A small image VAE, trained from scratch: encoder arch coatnet.
Rows from block 1 of the decoder of a small image VAE, named by matrix and row number. Each number is 500 + 25 x the weight over its row's rms, rounded and kept within 0 to 999. All counts start at 0. Numbers have three digits each.
Before each channel's rows are labels from the 100 images, of 14848, where the channel reaches its highest value: "responds to" is what is common among them. Only what is clearly more common there than usual is listed. The data: rosettes with rotational symmetry.
# conv: 3x3 conv (decoder.mid.1.conv.weight, 64x64x3x3, each kernel summed), inputs 0-63

responds to: grey
conv.43:476526491490533507550452492502528498519520523473521507508491502494495522514504463500513496505519504515481547525482533457515504489435472489526516523521506490527504519477471509548518506506458427

responds to: grey
conv.56:472488495505556499572474545508503487500539496453541510474495493514505501503494412503504507504484495500469507484496483512523499491492478504529469494545534502516454537513523507488482511494510495

responds to: warm
conv.30:482462507473571495514517481474488555505503456500543479506490489494484489520476467511524493505474500491499483525461472502495502483464486475489512492507509477473490575469484509537512494484536458

responds to: grey
conv.13:533455520507521514513504483521475511519489494499523528511527546497503477499381486488475502526495487497480505503518492478492492487527512501445524514491491495537456520511515471483488526521498498

responds to: warm
conv.18:529499518475541528532454472510532482503499503509479498479504532549519499540506463495499498557504496495471531522480491470490506492480482483456527494494492501515436469504521518461476553477512501

responds to: pastel
conv.60:477478501470560515502498488516508534500499437529518480524513527495511501489483516507514481470451509461505453483489509501512518542492452490466495532466469480488488540482484464523503460487522523

responds to: pastel; grey
conv.54:494493556466495482502478498482480485542469489523548536473512568507501492534503523499517520512422500473498501489504480507494475497532453474498494509463501497501479492489466493530525503472534497

responds to: grey
conv.51:475476474504510479511516499504524499498515487484476507506507522499480498498497468516513541496533497499461527483532487497446524508549544498524501492537417489492454514440503507536496522490526527

responds to: grey
conv.24:529462529469514500515513527506490564486506484525529510508506532486526517533506495487480502466520478487498504501490560523497502510467485541448461517457505527489502481507540453524483465488469507

responds to: dark
conv.6:492472528497523519497513475510466504503490524509534525485517522512498515482466500496464480501568491488505528517484510496489484504564515488473449521480463507534452473511525467469474465520494549

responds to: grey
conv.4:514497498487531505591524510497501512495491477492479486512506503499504500491490421479515511484479503508506480484501492531499522513516503498494502470529499518460509533520570525498426473492515506

responds to: grey; pastel
conv.1:509508499496533487518468514522491487482490482511513476453511555512521495502503505486496505502483503459516439494506499496503484501454475503507475515458505523479497571500492506527508438428498527

responds to: warm
conv.3:532485454528496496458545492469512517508544471451531473511522551508488486487505528504501493514501523490458472504496496488467515522509462505497531477503518502455536544532482531484502499457507519

responds to: grey; pastel
conv.2:467508582420480499518449501514499481520512494503526515514508506508474520502508481513504479498503517504506504503505490525484488487503472481553484476544502503537498439494537508482485536486527512

responds to: cool; vivid
conv.44:492455477477527480540524518502458536476475511473489518461499485472502466518553476495531446506516487500528489522486488504506509502486527520504493487562514464509487513509488480476512549508519549

responds to: warm; vivid
conv.61:506516523509443500468446555546481486516489508509508500512486515522550521497509537491504536491502458507489529532436518479517482477506501498453485521535503513520521491521536489488526499526486483

responds to: vivid
conv.14:492502502499452502410489473493513482515499513499503515497511516510485510519504575522485506517533501492491524507516509473493510485490509493513513535479500485530478468493425494507571528495494493

responds to: vivid
conv.62:509514506464580499479514512492501521493478497465542482486484502482506489498483535496489491500517506493504477490493489478514495505519468492481446482461488506493465589467481515545498466504490536

responds to: grey
conv.41:519498490535454480549513471487487441511518477512487507488505529492472507496494464483485508508509527446478534511535507507480509491543496525515523503488425525490508431493496468507507491491509504

responds to: cool
conv.28:460527537477534501538457498530496466506472523539480522478487455505508513504507467500516486502503463522534533498510486507546480482492544490510475517486509507554494480465530484532474515544514474

responds to: dark
conv.10:523508518474511507476524544422518514485506461490503499489492454544544505481516526474512481475496514480519461500535497493532482526504464512497475519499513517458532544517521524514484508531519471